{
  "horizontal_flip": true,
  "conditioning": "text",
  "arch": "unet",
  "text_encoder_activation": "gelu",
  "text_encoder_fused_qkv": false,
  "activation": "silu",
  "lr_schedule": "cosine_restarts"
}
Rows from block 12 of the denoiser of a small text-conditioned image flow-matching model, named by matrix and row number. Rows with one number belong to one channel. Each number is 128 + 24 x the weight over its row's rms, rounded and kept within 0 to 255. All counts start at 0. Numbers have three digits each.
After each channel's rows are labels from the 100 images, of 14976 (inputs lightly noised), where the channel reaches its highest value: "top examples" is what is common among them. Only what is clearly more common there than usual is listed. The data: simulated fluorescence microscopy of cells.
# convs0: first 3x3 conv (model.decb.0.2.convs.0.weight, 128x128x3x3, standardized in use, each kernel summed), inputs 0-127
# convs1: second 3x3 conv (model.decb.0.2.convs.1.weight, 128x128x3x3, standardized in use, transposed, each kernel summed), outputs 0-127

convs0.92:123152152099129109111121111144138151149142139129108077101119133108096129101140098113114184139144165113151134175153113100123154122123151140135139147160152163187166142129105111106133100124109110131146177164123158125150143136127120119125123104150136148106118147112139108136127137157160132063130155118151067135115138140146173148168099123102096113134105120093125109159147191111182147123136
convs1.92:134107085159133140160137128123139105121126086150170148126159150126149166187110139119109095144113109116077142141141113116125128118103117126104112108116126137114116141130140097115102108108140171117148168116164137155150164117137176155141137161148126114166163084171130156139137112143134151176171081140104140097172145127136125137147180109134140109120157116138132174132124105095093155142172
top examples: long thin cells; dim

convs0.71:119134131115158132169173100119121149124167155130146108103124104112113143151130092154114111135147111132088150147112119105133130133156132078100126144113143143139130151162102119125084121169147121090152137158115126114150130137085098105149057135152117150136168151184152099147098176145134146122105120106113098136115120161086118108140143142132091123095141121107124134153204139124147107160159
convs1.71:113115116149152122134137136144099119138119118163184162149157155102148113116135144112099140092098135091149108118122128095141097158139140143135118106098150119121144108102122101144119166130142071144079118123108144150170109082131129137132116101113108125131136093071099129151110126133079088119095120155177134148142161072108076153162118084096122106120157112128127132128119150131120145105083
top examples: long thin cells; membrane rim

convs0.29:163130144117141109140165126142098141155147153127152134138179169137103115143092117138114153128091142127174103147124168079138160101134136165121122157121147133138137096127138154129120095139097073130185162138146156112194148164136112142137143165132158125132125129131128139131131139142126111048148133098164074105102146120128134122149155129147106127159129126133113084164153117093132128137142
convs1.29:173136134154164141124155144130128101109098118116155157102117119106155150104154136168117117109134186068131073141119104134130113155135181134132114085147133150151159138127107135127097137139122103090119125149115159126135102085105138115081123142156152128144126187132132141147107148150167146159137143151155124153113124109107154110160124098133133164139146080139101144117163127180172122118153
top examples: long thin cells; few cells; cells: one or two

convs0.79:172154119124136123099155110100133127168128152150148130095117186141123111116073124182117126147141109153136072100131149141092155125159127115138154088062138142184125135136132125105163137155128144138108137125105099135102086117127087142112138114125105090125143100130168102165142143154157160132118124137157139113161131121097145154127130112130115080086134106138096099143151133114159104158129
convs1.79:100096145140142136187115139132117095152163110123147148153161089130178147123150096137120130096120177105121189138140160129134137152128099106138116135143103158093142148109133147157105138152133110109120112134181100156158204130121166123136118115121143170110136151132149130152152144157130086137144143129126143097113134107126132107147092148089151116113089108109159134154144160163147111089147
top examples: few cells; cells: one or two; membrane rim; out of focus

convs0.116:164136131131173139145169125127129117139149118122139119133120145124114158146139110144086165135133173102119088107107133074167161117148126151107128143146130107166127089136128113143111120163140096154108146162178141103200142143155121137107099126146137141087140091132164094105112138153124113080138159077106104101107147142122119161156127171118103113152132137102152099127142160131144147083148
convs1.116:127155137121107120117087121135164148107112155151115161106110117149158109100128155139120104156122094114162152127121137186106129119096128137175151130125148141116123145137110131118139147117094158119152121117090168117098106126092099113136133170118133120186170168126086167113136118138142145146129128152143185122126076127154157123135125108164145179107103118172120135146105130135127130208132
top examples: long thin cells; dim

convs0.69:132142107124116125146127187195109127111151151095105088134141121180122139130108144107158106118128149107110183129118174131124119121129170115090079110181149168135153137119124167121157089113134107120166142134154133134147131140090133112101104142129099130142140157109119099129136099097135129115170123127105127158130142124162110130125118110121111146129132133095154112082101108128081190137172
convs1.69:094106151126144141118147064094136123112144108143173137096121112124117103102128141106118152099138119179125110117160120123125117112114115127129166143101102104157147116106152129112132195141138138141081110113110150099077119134184129141169151103134171119142127078126147145092142179133100121110118144130143127100134154134092148121093117146116136130164125122167102130138157129107195098114104
top examples: long thin cells

convs0.117:142147137150108107099127072108109117135126123112154120151147136126106124135142154093102145128126144109168113139154121093150214124143153136139136190166090175133154120106105128123127113140138149147081133138136115118130132178144171152140123098113156138146112127121114132115152184149128086085147144109136103086109130119121164131136169141114115086140122128129080101138155149120171090127130
convs1.117:169112091140116110149151160157132101152130131138154151099105135084155120151088137136144088092095131130143107142105125122146073109106123165143123146129138150155129156146149120104134093157165106102136147114165189130150118125111125134111122145155121118138092119126126154148087087143090207136120144122127158139168137090117135123160117115162165144131156092147123169153154136138094129136142
top examples: long thin cells; few cells; cells: one or two

convs0.57:089114133102095136142130090117141121092174130107091089119113111064103113127141095156139175155153176122151083141135115119096164150133127155104135104123128133133126116122112111097125112161142131132125127117176123155151141124166115152091174103153141171096120118151147140105143147154127123133092155136119116081142137146123126131109102154125136161163119131129159128156125157152166071080142
convs1.57:130132116130138152110120178141119137138126146175162141156119151179127127126106156088116098123123112107098149146130153156132077114134126154156126115135126162099127134103143164153152115087089115130124134123103108103113091161123118104152110164115112105125142115110079093154127131118139118139154165122161114180111136059149149124146139131121182120097127127116127128131125115132085217144139
top examples: dim; long thin cells

convs0.11:152113119152143116139149150113145119133140126158147107110135140114131174160145115149149138142130116146149074144162137119172123078111116098154127149111151108174153135164096149089152150133119110098113132158156138126101121111087101116115122129140146127128145110122179137147153131151167126079176131116124150101126157160103147129129139177127124118111063093098144099156163151078133093157153
convs1.11:106145150079098091138104127125106127148152134154139115146136117122124142133149090173106119129103160113087182099131144155116079144147118138113167087140128127114089182121128097132097121128156104149089142105129138178140152135118130128140115133138081129093102154129102133120108147112074147131035104144093138132146108132131131145143140142104138140128113129116117117152114185118133136104095
top examples: membrane rim; cells: three to five; dim

convs0.88:107165116133136101139154090094117138106116134129107115111111166153118137127148111153149132141136142144158109174090107099133125130116121169120120118166174125098127062144143140145163090095129113145180103111117131113133100139122108131124153168144144141140106144177143133115156138133157161089173143120149110128142101099126110155143129091147140152161137090117148117112155187145141063152100
convs1.88:158131119112123162142111142131128113122127088148151161094116118087148110141113167106126097140143098116103189091150150145139131137122114092139124103126115167161104202111138104104122137130115143118095133134166122139145135147109157137160122118128098128142126117120145116149091147133111169172114095168115148142145146135121170083112133185146122097090139142165129150121124114082109171159166
top examples: long thin cells; few cells; cells: one or two; dim

convs0.58:114091101108153111115100127157149149116124125130111114142181115135097130155151135148132142142162124155112180121141147161104101113110151082119095131151113151136160192139124120100160139130147114120148108133147145151113109123127114101122132121183131166094125157169107159141134064113156119122121083118122135137121092125154140140131113160143131142069113131109148097146145116158169077162164
convs1.58:146165120097093124160201138117120126124140110141114099115074142146130108117115106141133100142089133171096132124113192117104111099147131163104148114163127164119099128127092142174136124126092136151120110125073132120126137142117104152145114140129130134130152085129107110146114165120125111090098162134126146111106103130132167124199121137122139121122130120140075128117107135093090185141119
top examples: long thin cells; dim; cells: six to nine

convs0.115:135117143098116115171169127114142141124149110153138146126130128140097150130139077123079163136110135122097120159124119097143127127104071101127160144087179103139137123136112117115108133163137105089195156168109156112155130136090075099155066139159114136139151109166149090155118130138133157085118131094085143143141111125100160131155128165111106138140133138154131124122136110121141136111135
convs1.115:150114128129105199145096140116128121094090129114097102091110101148156121083192138133127110138170128146086154152087113145125104148140151133136130131150136129131104152138142113108155112104112117123086127159105113144061116139134138107121123148163116147148086154097145116102124143108134112151140143164140106167104132151129118146092107118170160175171124160108147080115116130108109124123105
top examples: long thin cells; few cells; cells: one or two

convs0.78:153112115140150118094099101126144071157104147152106114117158118120115131153088161095130124117153104142149141142166116091113172141116087149156151183086130130138123153130145125119133131143121162128047148132144134130140115130129163129115148099132105122109126101153157132153149184139138127117122107139102152100168135128089143168143110117138115044121141118150105144148132146100158134117105
convs1.78:146127135113143138199183166139127151142168137119147119154095139131133152116159087177139164164141179103080132161104147168152091109126165116120122079147150135150134104134086154150158153152120107126182108149098145152140134102138090141137140134149115141134123152110132134113142143134138142128133137143134139159102096138142146111136136159093140198171141124139133133110155125150134131108128
top examples: long thin cells; dim

convs0.59:150105121141169118134152121106126096113140109100106102077135094130100110174152128122169170137152098132123140161122158109155171116134150119158088096126113098119141158151131137121146160131119165120115125105188116172124126155091138117136166098165146117146120144148161177162154094101115125111152094102096147119117144141128123133123122115147119087110117121129105135075138111173106084102121
convs1.59:111125103094113102143143150153124145130108143165121115133098154134140108124121117101115091130094150116090126093182128129094051122160134146097152140107158154122103115129101127152124110128112116143115100111038137116132117150134109145117100144122112147084089106143061097100084173130135116117101139136111122110127102091145135113127138138115156135141100101133098126143135145086113154156134
top examples: membrane rim; cyan stain

convs0.125:118092094119145115118131085125143150132131111151140156128137134140137129119160136139080175150162129136127070166134087112115169108119080144168117139109134118119128148141109070092123154131158138067139144120143147122127139122110106102097169096171147114141129060168087154110128155118140135124141109104115129131131106083151132111151130143087116126130135101152141109152138117161151095092105
convs1.125:127119138098080134121103140114102068117103144117082089111126128101085100121104106119138089095143090097115154088114156130118119183130152130123149143110112164139140140127132160187124097141146083168098124117119112125119130144139136148160094148114116136098107137092130079156146122142116111116101113138114102101142131118124130112082093136188137109112111149123132122112141140073115169155141
top examples: few cells; cells: one or two; fibres

convs0.110:143150155095102090171137133089110146140143119136112131099090110113099153142128119156129126128175131152131170149123174115092102131150106097167129106093125139165115170115080115107096109134129126148122146155105131094150138131076113136135094120123135125110123137158105118145154143162141113102155134095152101116131117172110179147148142158120148143119083088117110159168117133064153128123108
convs1.110:094111105131139079090121102160143146146154146159112112158171140155118081093146156118106124149118121136113148169111132094125174117128079129157115152118118118078120102160160140133174118126114158140139173105125149145113139180151107141102132138131112161120136082139120166106131096099161100100168122150110129127116112108133068142129129087116119135138113170151149117150089118155120137137145
top examples: dim; membrane rim; few cells; cells: one or two

convs0.32:096101116123111121097122132111153115118187144098118079152172145148113087137119125111187128108098164109143170138096137110110127141108118162081151112184184179140103145129141138134131076105118114117144137122139128145093148098091154153164134124109146134134146178161159178126143124098120136116136131117103116140167145133107140151099118117142108141121135172143151116106140131091133122120121
convs1.32:111108153115150124156171087129128151114102096095126141103113122127152158114154131148121099111165091142136117116154138153132126112164162095132097189120140093120178105117109127095101179127173145117105146102119104100139140155157130108129087114164111105114167097115135103170123100137124084139145118124151158112136107139147105116106154152131180134134112074095149100134109105154108154135129
top examples: long thin cells; ring around the nucleus

convs0.26:116113137122165128127120147138134114136141149156122092172166158140111142138111131136102128157140131138103143129148127082139139134140120170128188096090158097127104131123139101136149093125106090117115168135144168120175116128153126135100117100136070160064132108165156157110137149177165166094118155106133101121118129171119131178146115103105122113143134171155137100162104129111143121114139
convs1.26:159144165128107159129140077108141119092118115115178151098125117121121140116148154111160149131149141089158142105136133162128154148121152079163073138129110155131163121124104164134115153133141149139130109101122140134130113117107106100159134134112204098161158169089117125169128129127139068149174102135108127137152123121143142089091121147135128146108139094130155147109173165127149113147120
top examples: long thin cells; few cells; cells: one or two

convs0.65:137106122153146134117134106134116107117116150099147133113140128096103124144077141141129092097040159128158067109128109100151183106127169209139112143115146134138161122124128124136125127096122107160129127166132143119183129124130154145126123178114168138138143142167144140127108152157112116133137141084129097078127130127115126134124149165113100105165142133113131117115138162101143120101128
convs1.65:114154157099141149151156103146146155140193120132155141142128130121115159118169120114138153155192129164088143139135130173109101115142108097128153118120142107160132113107125141124117155131135178130161142106109154119083111115137109122143151088098103117127155154109113125123147150145117123135124089146161187177140151158161128098134094110149165146130120128196165150146128127145156136108141
top examples: long thin cells; few cells; cells: one or two

convs0.83:159151127112153124135150128142100152151137152114159134133134132134125125118087136097157138135140117113117155117138152105114109097077112164155160158095188139192142113143154151124090130145115094112152154159154153128165111126105146122116096101153152161145154086156169098175140157156128101105133126116108114082119144154128109118118129153138106099142152097158136126135095102104143144071101
convs1.83:106091146163154133141149087078101109125111101118143163114124122144119107126127066147089113101143114145129111129116104130123111148125123055148100117116148165105117131114152119123125143116143165123107114128124096130107143159190114106146100125163115136136093146138134149096139134110141151127166160140139122138161127093120167123131149122123140122157076114124117128144160141129093134224151
top examples: long thin cells; dim

convs0.13:151107109125118125102132095081112198163126130145126110089131130076117155137131124116123143166170151133107127132165098113091119162149094142107106179143121108167134126164123127138155164167132117127081096122146132143162110142145126104105131108130101133127139095113142107092087144158116078142109117121146155096125131136145109100138125137109121133075116109115139133178144164121170098151159
convs1.13:114151135123141132162133164138107084097154141143152124188119141143156106146098091158130106082067135134170124134081177140151111112119139136096134086127101150113109124119129134125083105105099110110142140139117118094104135142142126130138128141137163141118123122141159134146150136108127142120123169098103123097124128101137190139119107160119180100130101115097103101080111108156106108088088
top examples: dim; few cells; cells: one or two; membrane rim

convs0.122:091144132090135141122146146145123144136196144129068089137143158148097118112109083168106149159162165095116178136096136101122118165132095121078132128162159142162132105140120107151106133156112121147151146154123174111102142119110133137140090180107116147115130127144136117110139148130107138102121133099110124150146141113113113132112122167170105099124114160126120149146187156119146119132170
convs1.122:135112111182148114125097140156116127126058171140146166116119106095138126157149188138132100061101137128142108140171115146131115146129168165149113144125104127120165103111126148128089152128168120094128127132116123129171114095126159087101122107137142127122140186110130144141119115140135093160135125154151146138105157135143143133114138068113133141128154111100147105118117106189131125113107
top examples: membrane rim

convs0.75:142131124085137085096150181134137110149137127144115090108133156103104131140053127123128113108089163122143149148122182137151155142145146118090124149173147162143140117134158153126115124129075134122142168182134150156095145136095117144150155157135128132130160123125163110157118137113119144099142119127091136146146116097155124128117163094139108091122122075080137110115160108138141166111147
convs1.75:110119149182145133153155105109135131132138097084130133107148120116120146074154094162095164124179133114116082130114103117161154121131117123157133161149110105157147146100100117128132149146133120105110130099149125094111171144132134105141100114126137116125112167121152131129127095135108106149162124118186125104159106143073117152080109141116161110120110093112112124159140182168186104126133
top examples: long thin cells

convs0.51:109141101128120116100164135105120110090104131133107159072101149108139126139114118105154121096075141096150122099138134129160121098076166121136098107105121151134127130093089143135120143135136077148128118125127086114124127133108115114170166129140123112174106152115111164152160133137135062150148128144135143115139124135087153103117146114136154145102119085107122156072168178117126157165112
convs1.51:159106126101132174120127114126154155120159124127128073136154163132096132134127144149149136183198116146076155131122085104104125102131103109098120110122127079135154142163155124078135121122138107147139132111152162138116113149164131144098157124124127129118112115149129113128169131126159140135081084149135102130110076141124076110152143130117139101092149178141147150137125101097144112093144
top examples: few cells; cells: one or two; membrane rim; dim

convs0.74:145128128125165063137163129123119132139143117149124101101136151107099161135123114129125150137123143138130156202127152076177144115113123124114150135121160129146159161112105113094119110132103093096125154149122166115150139137076143109137136195134147148117130131136155108161131141150155112047151115117143108122125146129109175100152144106145102095106129087137129136127168141143171149125125
convs1.74:100138137167092157101091118137114121120094137130108114132121141157114106127101113096099156123142128128160111098102143128134128120176098169165129169116108099103111094104106136123143096133135133169106126128124121097151096153119162152125114104113117127102120068106133107093084095113117090110146159089130138110127156120132071182086111123121104142134149149080154079149110125156130152112116
top examples: membrane rim; few cells; cells: one or two; cyan stain

convs0.99:140118147126113120131151150124106104133135151093101103108145090097108145153103128104148118134076160138156142112123188125138160140163158115105135152161141145172180157098122170086139111127128130138105134170162137168170162137095154120131135151173134132116132160131165100096101119126071129116134125109095116097121144162116125134107107137152120077144132107088113147098140127143128132083133
convs1.99:083117101150161081107130098145130162145143151170140167155150152156115102098108102096102172151149156109170129132153102126133097094112093128165130117075117129075093112135090121143124144104119104140154119119114123086121116143117134128148146111078143106133122100140093142118126122143127111135143126117190117128154151112149157134140150129104117147087083105142113161149106173130157138154138
top examples: long thin cells; crowded; cells: ten or more

convs0.15:096117152112171137129160149154129126161138125112113129103120165107113134170154120128144157114120136104124151117159186145116112103123148091147067118177093170166186096130116153139090127117128114136107144141144151133149129213146119102139143119160122129089138150108134131148078133123138104132145105155110113136155111111119145116118117153113145085122096106106086115117159146122130100097133
convs1.15:130127073166126143110148131114102112106131116135127140120205113159136077137080125113097100141164103142142155140124123102126117119116126125093148154086170165104110169136117142171142159152157082119150092116119100152138166103139110158141113148124114169142124118180121156125134135132130139137161155089109088109079108121111120116118139135127128127116134139098128117133083129122070105152134
top examples: membrane rim; few cells; cells: one or two; dim

convs0.0:121123129092066096119098135100131136104106150177116142127109141097113110153112127136095139111148156163126124131107159095110176137179076122131136159105101117129108143120124161079097106139096126141144144164101144114174169132118130163121112101098146143095116081145145136129119145183120077096127135102119146080118136151116134119116132164127143136121104101123117182155106147115136123128145
convs1.0:157134112134177135126113170157149105140140167127155106166142108129163146122155150111196129156111128145096149166094100156171109099105134119146134117158159161103159125164149161150153136118126131113135110130137151162139086137114152104080176167147090147151105142127107151130123157097136138134131127134109103137106148127169072146156122151084124122148155131136143117127144117144138091154101
top examples: few cells; cells: one or two; dim; fibres

convs0.18:122120119106142124105150072072118113114140146123098099085139147116109120113145131097154170153155181158146103146118101116129133148120104125120097152146116123103107104170126163149180142100107120142126074102178141116140144142165136109122152099129170158170127131160142141105160124134122114134147157104142141149148135099119106136108135123130128105115117102091099149129141202130154080126108
convs1.18:129148102139135158156131139155101123116087125128141133134088125131141128141086099169132085084135104140098182102146160129096097131125128121112125088088146156153113164136124109102083104104133103145142128125077080129149131155154107126160074102158113130111119063117123129129104145133170153120126109154149125101121140106144149111166139140159145157117125111132135099130147088121120179164125
top examples: long thin cells; dim

convs0.16:079125115092066162110118126126129148075119143106104132123119064095102131099153144141106108150133156121155129083140115152146128155141146095155112110157126153135130136142103118121149123121151106151128156172121123162140130177131107106106138137159130140136142135138091090106118076146156101141150128133184110157079135128105137154119131143097150118086131128093125134160076140109139129104165
convs1.16:109113115135161143115140115160095123156158114112107124156099153118101163135074136098124106100149104171052123123101136106111128085127122175102122113128144143128134159126169125105115101121149136128150143089141134093159117166163084145182124088136132133113108111149129113142156138135138138113138132140132138079177129118128100086146144113127149124115152096141115144139170156118178158100152
top examples: few cells; cells: one or two; out of focus; fibres

convs0.22:112137173132150135150167120132136160135167119131109119128143168118102148134150083129101179135171133100123145130151143119110131075113105086158112106089134129159147157122105143102129132146124105082147169168105144108128141149064107096133104136119134137109147135136102135144147111130111126082125148088120115137154104132110163123129127181115140139147080117117117102158134135054135171121140
convs1.22:143146117128128084116115116154101152123137136112105123150143112176128085091146141152113133159135158137129126138115106089161149121165127143144077122129089149098087102117099104124159128122123105171127097163145116164119139146130090140056161108136133140106081145100116143120126114097166127106140135133124117134106130102110085171119165107128104167147123161100130076113093129156133116083116
top examples: few cells; cells: one or two; ring around the nucleus